{"downsampling_factor": 8, "encoder_stem": "deep", "encoder_avg_pool_shortcut": true, "encoder_widths": [128, 192, 288], "decoder_norm": "batchnorm", "decoder_blocks_per_level": 2, "init": "trunc_normal_002", "muon_scale": "match_rms_adamw", "max_grad_norm": 3.0}
Rows from block 2 of the encoder of a small image autoencoder, named by matrix and row number. Rows with one number belong to one channel. Each number is 500 + 40 x the weight over its row's rms, rounded and kept within 0 to 999. All counts start at 0. Numbers have three digits each. After the name is the row's rms in percent of the matrix's.
After each channel's rows are labels from the 100 images, of 14848, where the channel reaches its highest value: "strongest on" is what is common among them. Only what is clearly more common there than usual is listed. The data: simulated grey scan slices of phantoms with and without marks.
# convs1: 3x3 conv (encoder.blocks.2.convs.1.weight, 32x32x3x3, each kernel summed), inputs 0-31
# convs2: expand pointwise conv (encoder.blocks.2.convs.2.weight, 128x32x1x1, transposed), outputs 0-127

convs1.4 089:540505497449526463479483431502526502405511469455496463447464598530510544516526466515535491556541
convs2.4 102:477556507474454516500489502494456532498605550516518505423515482441418604427514558523598489513499448510491460556504469471549471497518527508520473496477535478502548617494476507520470501503478485562453549441490487557503532484580504394531483507465555532542403531476524486479496428469516502523475522461487549520508492551534471513559553472455566460491501471462444477512471490551519499468489
strongest on: noisy

convs1.3 069:498487497476482488562491485473537454474526507523516520462383460548549563499486422503480486478579
convs2.3 101:538462473540507460524480484509492484486530527476467470549474537553541567562454556510480511509592480530536434606589414507476522536536506544469558546498481543432506562539472513456566487531564512526456560469524534485506522535621494534478442457543524423486501529439483506492518574475469494526485457516523557496552534449497504549474486472530568534533492527427525464502514519485519523505536
strongest on: noisy; low contrast

convs1.6 111:522484459522614547521513545510431541528420459527522466471469549507531477549458507539509518522493
convs2.6 108:514452495495430485510466455556497501486537531504509519498493491528475494489531577444487492466537401482539455601580433488430441504472452534522551531499538511410503529539469534493555486480563507529454475499495472498528495503506539564490486464495529436488465520482530545492478537528523559508451514533464572485568493450437382572488495510509582447519465520412484475537514551538497521544534
strongest on: noisy

convs1.31 090:535528490545586606500495501526523567495467529549551457543446517470495486509464461539521502503445
convs2.31 075:480402490584500505496463528451510460512537466464497504491513500444570470533522563486540560543530510474483445558558466451435434548490441500509517453481496523533538432514449446495468419469564513428476447502530507488545527489500459426510456498531504475577529501520485486539518488522465503564509473410488510417506465456455488543562562556549513443557506501453455435502467475508482515516560
strongest on: noisy

convs1.24 123:549552494431541462504585520448456519469527499489455556551493475508528508470518496554577437499517
convs2.24 063:435524459485483502464495514501441500476515556462466550538471476490470509434474539486517595476542581605539528552565481540501455580512498542440472520567494564458521514491465451477556478500489478539479502536456513444480533475498395466424469508604489477499471536513513489479440515495520499446496531548500438494510505558504458542509517469587498556524487520468512461561471520493528534456589
strongest on: head

convs1.10 108:479513476487475475490510541466456496522534462534470446453476578561530501512564455491539401543551
convs2.10 067:543471485515461543571553480518545538551465501531463486521498514513516477476450456499530545517500417452481516508480493553512575451496466518568457484504439444547547480465463531445474465521481556512501501520527523435443537471511473541509617531460559427509495487444526472448585508502469481484538504489454548455508547595457600572451474531429560499493536490524543534535540495451475515517516
strongest on: chest

convs1.0 085:516494474438466521537486519506524518421525440454513473469422524443500526523446556506594470528499
convs2.0 114:537530537528548497543495539538562447580496454495574505528526571498574453505500494497459578506474529508416480454485561472548520493555470445518459487584539536528517444471490492520507537443513547411470483476506523492493427514500539456492499520469508514496570484529499470496485464506518530485526498473527524372454468542445509509436574527550463491514498525555558592436483481454459479493449
strongest on: noisy

convs1.14 091:512536520560545499554514488546488468441493432474500480427482522482387525532513564509486521524539
convs2.14 112:562455564475488505541491488478443548484496579458407504488521504546550529437468547477474467528525434471503551575545448470450481577466507448530481537475414512405497584477537541484507519546526487536549538552522513530506530491582508523504496457599469470487443551499472475485490493487439493550480544516469474470519459529537522532533488504463520520502514486464461444548525551437523543458579
strongest on: noisy; streaks

convs1.23 105:501546532546546533543472461510491420442530450496503444434438537524462476542548539493476452499537
convs2.23 110:421478464466483481466496437517487518509477502477530496493538439364411505538498462509513489427489505448492551472491508488498426474452501547460459513540509441579486493559526458510448462451438359530556438547482464544513513458421493461499495502455529540472516461518504489517503507515526497485513459532518443516477543536523442421473418511531505473524523436466538473480502442521515481496454
strongest on: noisy

convs1.25 120:453514533563500509529511581489473483430522524519552477401484525490438487489492551430485453487516
convs2.25 116:462484520514504489559556544536482470542525461517441490525524493527467527533495500548542556519537516585491401473500498542583494518543512554512536508527515545516541423477520491473450434460584590417417523454475466453475542507553472440510466520478503521519475464462524531469530475471452501461504481486521556540470513431486541538475613423523562497513500543515515462481508556554469511437473
strongest on: noisy

convs1.28 095:470474530428455555494528487501522483412456489479558419449508548510463502539461525540502495470563
convs2.28 074:456583575491527484479540502401554518529486507528505504511485462437564479455530448469466443510439554452489595364426585483539595499492488450501506523454495442567464527456482519485465527494452478555541542535570489528476492513453537476521522496471445536487468502538495507536524458471514474492510499449509463519476481538522548521489444501447423485484527465521488544513498516439496535548521
strongest on: head

convs1.11 123:526474443522586493502442534571530485512442468501484503427431559539511471555546495517540501498495
convs2.11 088:511562537486568510484492521431532468521488486527521499500488537446563484510523427547485493547451513452462557431432565521523586480562517443526482470484456497572469483483448509511449578516469564471542476446515494525488467490483512500518570539455496536487534499531492460502520519513484459519526486462502485488490465544535644416558516548420428503508539484580501503480484422466493490514441
strongest on: noisy

convs1.12 059:498455482438457451510452477489496462448550455509507521464519536468494580509482463474492544516615
convs2.12 080:464556489544545514462502451493580431527432491491562534463492543481536476550513441539484495520458590455461519476526510492472522435514498429520515475581478528574513453505539540542508530548406515398499436477506537522514444540475540506500513552462498572514577511505505509441456473497521498459526478514512523492470476478501566465458439549502452493439515493522532588420518428508527519532464
strongest on: noisy

convs1.29 096:510538447535525525577443479534544488427521438510511474431487509465458543587502489530526485512539
convs2.29 124:432528464453519519522408431444425504499494500501557503486474535532509539474541508547531487524457538514532482569492523471493491598533585439464448504507487503531480451477519507553438502565505541471420488455452420507502479482483567499526472500527530577525424530516574493502507552569495499502500467519523549562447430522530441444555540480506481524511490533509449473481498458603505526527546
strongest on: noisy

convs1.30 108:484522480367495494529456454575510575438509491529468480503484481503501497534478444514528527514453
convs2.30 099:561454498440481492493479482480504545477495574531558501545498474525492496450456499470478472493480444427526573480551453452413461488446513450478493501550458447422483525527497531490537508506448412596615482605445501540469532445451466537511505491532539468478517480522508573472480478520534447472465516521490444496558515531546493451491424563482498543489509475462517508548520452481523537528550
strongest on: noisy; chest

convs1.5 123:555478458432509497536504436517513518455521427514508475552470555479472468544521455576525562480546
convs2.5 105:492437508557502508592539500558505525476571500487399481487475501533467485543480450534512498531528533560444415506413478560537439548491482520511528510513480547520522458476589514507484502500544576421439502467514505512485480530528524502488516535469529433507507541463527456539519409501421534506507523469502557434529496479446532543509513504525560544542490498542476466422479505514437550444412
strongest on: noisy

convs1.15 101:504510517488519514560574480523520525456510419535503463453498546567404534565525492498513480511555
convs2.15 095:452555426450526514507529516437524523492413531530474472477469528510536462377488479468564486491407406488548534499436550466479503550480485509522412539461474491626452459532463509425501439578536497481468532514522505438488516535446492515477524533475503477485460484501479544498513463510549494530532572505531491512557487523507472536541470478431450448535536498510417527502528489507471500508522
strongest on: noisy

convs1.18 099:460500462545541475462501478526560556499533438512512460441391535550499483557488467509470521539529
convs2.18 076:484551524498489506440477443547569441518465454484542511586508507504518448516467473523522507484498461510485515490509522545541567426534519543500478487549506504493505489557390526537592522419465525543475496522509540472467496540514459551499516526497507441422568498469473466498497492566604491422424471576474458455541521502513537477484554501505497458574502551479545506511471525434526443582516
strongest on: noisy